A small encoder-decoder image transcriber, trained from scratch: decoder layers 10, decoder norm layernorm.
Rows from block 9 of the image encoder, named by matrix and row number. Each number is 500 + 50 x the weight over its row's rms, rounded and kept within 0 to 999. All counts start at 0. Numbers have three digits each. After the name is the row's rms in percent of the matrix's.
# u: gMLP up (value half) (encoder.blocks.9.mixer.u.weight, 768x256), inputs 0-85
u.144 101:508522458499473512467523458463494534466516467447660586429445439488373464439376451545426470497490504523520457578491470439506578473553572591540507491544556528404560464453550445428518503463443541499542512517433498493534568520517500473503383532539550527563529487
u.145 101:611450512513533477391576486470506509558565496532557454473480440520456462493449394469490484488547453516469489490418480467536503490526516497436588503471504511460529487423489472457531585532574519572439587529454522509550493466561514453503544431456511463494510466
u.146 099:522536498515526566488534548549487497502482555397445508505504564597481469453463467426500562499479488483452578501552422471468486484497486545453527544518458584545475539561484548524552422480470602534478442514440495536393503425429537526419510453435545574492473395
u.147 107:484492471580538588476438396626569494547543462515459475497499531451497463476469461571514528479496529444440495631452495479477491504564509483535522476467488505477450519507502578436542426500546527520546508494490523367411571480481460441555601531459513512505482458
u.148 092:568442521471480517547533451557560550638515498406493480513501468485532537507402526566461512512558523502426459597606493524531485546495520465495555484440504507456557596501467506508517470533457468411557613476449522518522535425404508619430505591468530506505593511
u.149 099:582516518549553477473497586487555450482440486492554413447524595495406420408544443541423529483489561515441485543471449412547475537492416449423496528493510539438648475536584508473535365423518465463580487544458473405447522493472512474548475473489460349519584519
u.150 110:486492489616475521582475544502483533553404432510517468512565433557404543454473526563477557433400472395474428491442596531462492473488505567499533448455550497472514566509525487531501536462474553561496538450496505626531558500602496463482544498572523537457521415
u.151 093:472473524451447564470509530534585493535550479531508483585603447519501432507465448423468451521494513465468533505541419447570511558550510407535445462448505517455461509485433606487377487547527426499440484573436492472484478548481607443464551539521482482463587467
u.152 103:557573569517469450513617434578441439489433474539502492493526572491447499514607428528545586466470536569549462533562442484487455542547587476459487461477513352469532556474519539460530468580501432446453501405557495435474468524488427508503444468471589514546495515
u.153 097:503465457505446477531469465492389501473514402570470442595553492499431554499483360476481508520569457390552544475517383455565478501533586551518530497507532400536499461477475517511462540486574515486500488503492493475653497469502432432443569459527604529538507570
u.154 108:480608530625502450515484500566530491520402550602478433484531450460554533501537499418563502596485647534513586541480446449453525558572468477574528425493458427539517440436503559448554453514457492438578461532520509487433566501474522591543394464510483468483537453
u.155 113:601418406496563456477582523426553435538560530447490593519469510465513450452463471448394464516509437530438533496484484468488499431422423451558538495524454488576633491502450559509605445438474467451563569526471525444530466514509464547517488554429473405499493495
u.156 107:517460521522487421530443458560453472528494418475430467596483442537427468552489399486475510498566530494556540484460554518525477391455538609555530535457546452407512485496450528545460464538526468515464467563430489467505462505440516542483626471499503530508453519
u.157 098:550536463531449457377546478514533490556494577449504502492505487492468411415444509469429559463449474598393512544453519478489493517492495475506634578513513584421535596534563432574542477480409542450472634423477635546453541477503398458542421510360524438432608490
u.158 110:539561414548525513586500498515506600536502455459513522448490579467490460536470514533490467523485439504445489490455432535531445454448537513509553522522460424473431507508493478443535557531514470384480527463491536489545499606413648496543479565464512551496540516
u.159 110:541421438549535453421525442536505514545543507422550509454421413596445512398397477484396476573473529488415546495539497480550462582522520503477462560577469548487487459473543535502475561529452554586516451516535477570451509502551516476491550456418450508481535458
u.160 104:562465506510509501543546522527410434539500541400443492506529445406505564511437564459524540549508485560523539525567418563434556550545619456497588463471434469467480584435486534504560538342396495467518531451489527583502481491412443543499475524511480439456498413
u.161 099:476573660482505440564515483483467569518437511535554585514541559466494483391454465559445500561483443525431398552514433584486474467458451492546559424491494508570547511447540557434512444418479476454446412605545527496439585544476477466577497521486510464508590456
u.162 104:449483594455506457477525607484489530499385530579583625497437492445484561455396542422521456502505527611511443489498625591479570479504459523481615475542442480554541528499547540412477527409531565566470494448443514561473562443501575533515505546498520497542542455
u.163 112:535481576505587487450491480530415471535345488488505556557467537517537489444453390428500470625452576498568470557508477528461559443465532444510453457511544547508468520500489512567529463450458439500454580555532503618469564480538466479508476511431503454509493501
u.164 096:521501529466537551477570439468398611500469440469511503470455462513519479393465442489275429506373428578577570514462448374482466512492562554430474514544546506498459392446572567458494515440524506373544501488498476507530431438541580550489487531405457480481506561
u.165 106:413596563553543496529602529555455471571550506400530477438538566471540428455405428543536508522514497586532496500478392491494513548529483475584471528522446496416483555465477454484449504552488421487582540480392480450510467506535429498456504487493481431481447469
u.166 096:524443606375586536411515458516508519545578485450419496429500435487513441548362447432483448559495520549532486495486459501425509569534514498485518498522469522486526551484480554507481444538532494463496550521499478527470497605443490479510544523461472438587543500
u.167 096:528598484482524526509470488499473489560482482562505487497532401520489485423493502452393562569493540469459480467517537496419604454461594537509470525493444494475502464497459599397547427434536452519480472521464567538559567513507486468615488519469526440534551482
u.168 114:466497429533559470509484481365520509536462528521544573533504555431484524475499528516524446598476517498478466528432498482475541523525531494551457507440391486490492442425539406453582513520511513451488548505595478536489545448489461471569535552568478501508465516
u.169 102:537570478557554475517500539572501431490416478468529523461459506456456516476514470537464462505535572533560524487482528528556539493482583451513465528475493495386507476404475463497577513468546436557458508580669556497504495495530618405550438391473585415490463599
u.170 098:562587403509462558561523389463498426488497490512458542478522464500584582420445400368386546468444506516565443458494496511492563554498579451495468438479486450481466530542565496476551430441526474552451516562444609476472520452565537474529539492537443575565477475
u.171 087:485512541521512470446433528573589499539445421407518548411535518461514557484453559536500550488529485527507544601591488505490431486498533471584474484514569541505582620498434473459462462481448428447520542545426522506517531519384498452456523444481504439477542459
u.172 108:517485483475477547489451473523558567574428571394448439463511452454566489438417404467455495580495464549522525590458513519456423445532606474456458534474422462419499630458487480486472418443411436470440497510501487517491522459445527393486602557443521438537488396
u.173 092:533487507445453447557556498416527492557555455457639543598521528612454406511528615491453452524483507584510453456410443475500537573444483437494498339455539488470494524433538490442538508513444565482504576519506550566436590496505510520559428485490515498488567499
u.174 103:480505527552451436513527488437437486524473603546478482438533450543443543424501498399451440518563568537537512427434437488404414451492475525444548489533514386550516528481531583472534420424469470454515567603563502542443489488509475560524445495464492504513484453
u.175 098:493594495501621475464519454584519496514583504555562475456467515615516440441476392473465497484509476447497485490520503493539583547469533457518504521563496419484517511497587506512411490422479485587482461527574472540489520560441494505560460415638525471481529576
u.176 102:514413543500415511525570644543489483495533498481415504552509459498499456452437375507539478529512566479457456400509542527493498525551567525548423454448541582567422411533479512437458505534513543513450434559522468572539518505509469482452588477464498591591419498